Weights of a small image denoising model.
Model: 32-pixel images, norm batchnorm.
Data: trained on pixel-art sprites of 400 made-up characters on tiled backdrops, 395000 training examples.
Rows from block 10 of a small image denoising model, named by matrix and row number. Rows with one number belong to one channel. Each number is 128 + 32 x the weight over its row's rms, rounded and kept within 0 to 255. All counts start at 0. Numbers have three digits each.
After each channel's rows are labels from the 100 images, of 14976, where the channel reaches its highest value: "responds to" is what is common among them; "lies over" is the class under the peak. Only what is clearly more common there than usual is listed. The data: pixel-art sprites of 400 made-up characters on tiled backdrops. In brackets: how many of the 100.
# convs0: first 3x3 conv (model.decb.0.2.convs.0.weight, 128x128x3x3, each kernel summed), inputs 64-127
# convs1: second 3x3 conv (model.decb.0.2.convs.1.weight, 128x128x3x3, transposed, each kernel summed), outputs 64-127

convs0.67:068188142213116127108174154130111094135195149094093104197169110088126097147105103130080173125155086140134097108035099107156163077143075140098166049150105099107130081111115133161139117133165167
convs1.67:180087096009181113131110147087181169087094145184108125086127139160115172126162106119133052131119153133121057179147155106164117124112119096137147169100100160132105119140178082081110125123129142
responds to: white (33)
lies over: sprite (43)

convs0.63:170091099104103139150081125116139155100125098096110130129077135144201149202086144114142107117131123092155080125111196137134106089092119072157160097074135102173218121173130108160115119083106121
convs1.63:128079153146128141158102173126160089165149110096112172097067033159125103130188126155088112123168088155104161187119138093147118111164119160121160126156086138140099144142065151092106096110159147
responds to: white (26)
lies over: sprite (35)

convs0.30:104152083127132061124124099157086119215118182154153113128113104088100092106141115132176121137196093125126176102131121120099110119167154144121121156107156121166126145149155133143129113076051101
convs1.30:076106101157103145099142133202142112133206114160117129117128095140123094123157150122123161115171141143103125107169151110137092142096122129117144119096142135146134098169151147144158149116143112
responds to: white (26)
lies over: sprite (69)

convs0.117:119086107155110094143072149062095094123169107138163085083104100133152079120097074071154185169140099088046132137150109106120184064136128170154146099119164111129070119111149095172122071066125124
convs1.117:136178118155178224192133160164109139126161159128091172131120174119080136149151128164141109057113142104145103109141134185079116116121081129121184117142170098056154096114172144118136168126092110
responds to: teal (42)
lies over: sprite (63)

convs0.32:139100082083153124118213135105174137184123103132117122134124087127216117140141149080087154142103115138118118128106132059143135097129135158028116126129192166143115157101130143107145118137126096
convs1.32:166103113107127195139065099126101040135078125107134145114160123110072111110143119161149101103128137127150110077112142154139159079097156155200190123138150090138115084128173078125113101166083203
responds to: large (72); green (61)
lies over: sprite (58)

convs0.60:200059119085134105151090094106123153128154102157112133067106073103143097070161126148090084110182153178115115096145118103177133151165177108215182150113142141143162149097177155065132107163150117
convs1.60:121144126112128132134096110113111112112067117064116136156172125145078151107072124181094114134121131136133107132124147126090173076189087163117142165129096102115202143153042104170148071135137124
responds to: black (39)
lies over: sprite (65)

convs0.100:171045076088128140110114108116111165131116109125112116088091071078123119121122136125119095121181111090122103100182117158136141170165193112153141111114131136107164142102145124132109138106104163
convs1.100:099163128120138138130184166166120110172162108109091184142158090151095126095084109094119128105092164136120151161091115142104107145114135128099106153085175128040063171093159192141154124118124139
responds to: red (26)
lies over: sprite (100)

convs0.114:166059166113135068145108092123134123110121115162170100146118030074129164099112072129172086140121071124124120112127117187147103178099182144182143151130124171128080091104148125113121101078162110
convs1.114:075142161103130132111144159157123145105158144118097140152150114154085115145097145154120154166109136101156082090097082116138156102143135085121196183184079127108157156109082096166113190102122147
responds to: black (52)
lies over: sprite (54)

convs0.15:125142098144154092204172150090144126137168168123156100127146135139136130151141135143154123131120139075126107111012170146118167165137132075192146145082131143088088126139159107110136124095089175
convs1.15:182099151132204116076100142103128079110097097171180188138110126134134136110152128130103156112166047125144118136176134087120142115069128141133068169100121164143120131142145085108070102145099103
responds to: white (29)
lies over: sprite (50)

convs0.46:123095076110123119091077100125153136099112075147169119104095079080154160036103114135050106119173100133100121122135077112154137150110096105183149116118117142128135194145137099072156109123087096
convs1.46:103115084140167162153161128071089143162125133064094094148140135146061081182143066112191142082088141171128101137099171147133118132098129161065122140156180073103135105083143195123110136090132128
responds to: black (28); red (26)
lies over: sprite (51)

convs0.22:132115126117104101140091153101122147078210105134114114093087096121147149122151121148117160104115122101122128100103151000141107117137131117064123160147144095081182033168138093141141126124127128
convs1.22:140096114137131083150181164173158092187056124126111112116155135133127129096108133117117111134118118126166154126151174196175109121126157174173119103100152099122049149071221174089117128145142222
responds to: red (100); large (68)
lies over: sprite (76)

convs0.43:153149086152160118114070106093051098122131152113146148120152128150108146064219075116096168172124122105081139110112094061113155124137117130129180117121130131162108113102101120186089084108085136
convs1.43:139082151114129178119158120157108137158114088131111154184165136161097096183107087123201138103159154194131128145147124113135135178118159151114105107127173123064124172160176145107111163146155130
responds to: green (42); blue (30)
lies over: sprite (57)

convs0.68:130155144159000134124110139110123149141098135170120125123133141127125116136056058101121157138113104121130161135130155143085094085138117071109134142111144113123111075136123119145108085135138127
convs1.68:127144143088185139160144152122184118120128106123151176144106131125120150188189148177171115123131148117131065126139088141134151090106145088189192114101150137141139114117201109120126159105126145
responds to: white (31)
lies over: sprite (48)

convs0.39:146091155120174109086079102106108144087163105100137124078100066136139159146139077131137138132151113118112100115119110242134171137138171127190180176151103070154138069160113097124109112137138079
convs1.39:097088114146138135140085097174127138089165108151103136154116131170106062162094100179183123104144170144172139122100153051137114119143155131060155150125048173115172169126069156110121216105125121
responds to: black (100)
lies over: sprite (75)

convs0.126:139180124151146084111119141050116134113149077127109116069133112133116145158175124122125165079122121125032133178121125120171182095103142164117148121125185131164086094057038152136109068110111136
convs1.126:134125077151109143170143150151111135194134163142151179181122149138143120144096117147125141157115170174146116135140067132110107105183163190147188114157141099140148140136205123122200181145075126
responds to: yellow (39); white (33)
lies over: sprite (99)

convs0.1:069145115138146097118127118134057146116167120093119144122154153148110138068155088173125130152139142120160129124169125096106187136102081141112107153162110118096113153089084084185052123099135115
convs1.1:181120188159175142087165084149092132136112138131164144046124132069157137132105149174183092132141161107156132111095117113124086136109145122103097070141095095142156132203222149095116142148129088
responds to: yellow (45)
lies over: sprite (70)

convs0.52:103161133176083131093137105124122114125125119143137123114115102061122118119104066139098165231113089109082107102095074134131214127130120101151205137092133145161144121139123125132076065134128098
convs1.52:167119150160143105112154128120109124086142139078060125120131141154089102116142139143102100053129138177103163199093161134162064157136160107138091146139189161070138159097117127126152163101100192
responds to: teal (100)
lies over: sprite (91)

convs0.89:082145105090152135125101161120108109161134152130117017066104100139135102107120122100084101150157105087056108198118131091108208144134099169158137103088135111095146084173133095134088117147102112
convs1.89:158138087142125125170120066122095117126140125171126093183107127116144205167140114132136120203160097100182121125084101122159120130119117137096186101177105097187123112117092121135142110106117103
responds to: large (100); white (44)
lies over: sprite (85)

convs0.10:107209114140146143139113106133123166171140170095075140132144114187106115057103087119073121124079131090093143105184107113106174102139140145123208158155088106125099162065090117204122098138142085
convs1.10:177074158122096141147156196096111124120116141201152138164153133042127126142115174148121128153151098163120141134095154082131076139141160141177079124110149202128055139163172019140160153167114131
responds to: white (33)
lies over: sprite (70)

convs0.17:119157111106153080157126200147156137112126103155147113107165119123097143148138106145166127178164089094150080129163175119096151097169170086159090210050139143131128160119110107158123136136117160
convs1.17:098154135130135110140120114154141094038168153144148141085120120160107123133118141126087173197159150086081052131172119091100132108067158099141162077071122105108194115142113124189177097162140112
responds to: white (40)
lies over: sprite (47)

convs0.36:100091149102107148088145150154115185142163150092109139117148204132055108129085121143181167126109136082115119129133131139093107158035118144085062160101142121118162103094102089183103128132145167
convs1.36:135121107156151135118059099120174181125123101135181150108126108147140132126138158083146071149112210167093101193143145147163128130089160121113172072141131143145171163127128147160158082132128163
responds to: white (27); pink (27)
lies over: sprite (55)

convs0.48:130155119111116157078152145143106180166091069136102116097216149135123099144138141117148136135114098106119151153109147133096121211118129109120127108108093122132133132080052167141118136133122110
convs1.48:107109161207119122131112138120146139112187070106173115144124097103165078135093176132154120145175140134089107147161147119154091112029118105127161076149140116156113174180084113162158158139146173
responds to: white (34)
lies over: sprite (42)

convs0.92:164089137072128159084113154118190034115126119112127111096119149072255135186085128095109123098135133151143077103145107164132109079120168159070134099122115139217204131138125109139150118104148067
convs1.92:102164162153049124131138135141122161099146159110110115122141133166122150104145140160099110150140156122158154156169133149153105104182112167111125151100126137112113157083045193094111137059135164
responds to: red (65)
lies over: sprite (57)

convs0.38:108107119159119163116114140103157111128106094135137121104076120148150154103107131100122107118105154122138098132194125083170141098113097107095193095107118113129158218068110116161125114162119124
convs1.38:204160105094102103110131122184110131150107167088143091147200121091137118149118141132079150125148108128148154107080146117120128095146132214155110120185135101092122109099125091140105138125145081
responds to: white (25)
lies over: sprite (97)

convs0.105:089148115094120158118164124164087107121166170083086112162107142129102081176174101128130141171159119136136101143046089145123174100124118101133146084097118139109109152084100135226106157090152139
convs1.105:148142148074128085103116110124158149072105085124164108104121168101140156102109172145128113139096128113148109137118093089164107099122074107168129139105177154099136114153169088059127139138176107
responds to: white (33); yellow (25)
lies over: sprite (35)

convs0.31:158118133104135120056154100136135036089147136108109134137102108141181122094123128134114108087128154122140094142151126000100159108136131140008139110128154119106105085096142090126117135092152114
convs1.31:153162122168108164161178109139122131176042197117148115144138117105223124130125137129186144145121113169126115120157156119115144136096136137237168130115167107167071104157229122134173143110112176
responds to: red (100); large (78)
lies over: sprite (69)

convs0.0:144173130107171100123101173164154140153137136082126131118131117084084120134193091120130191086125102115087095102111126127114114120114103166158176161093101182167104149082104137131086135097118063
convs1.0:096072125162132122093148105122114154138138103128138086136110123141127115113054073141125055083137105183105158125141155091165105103142119214183125084133082143140099167146162094115222117201133137
responds to: pink (77)
lies over: sprite (61)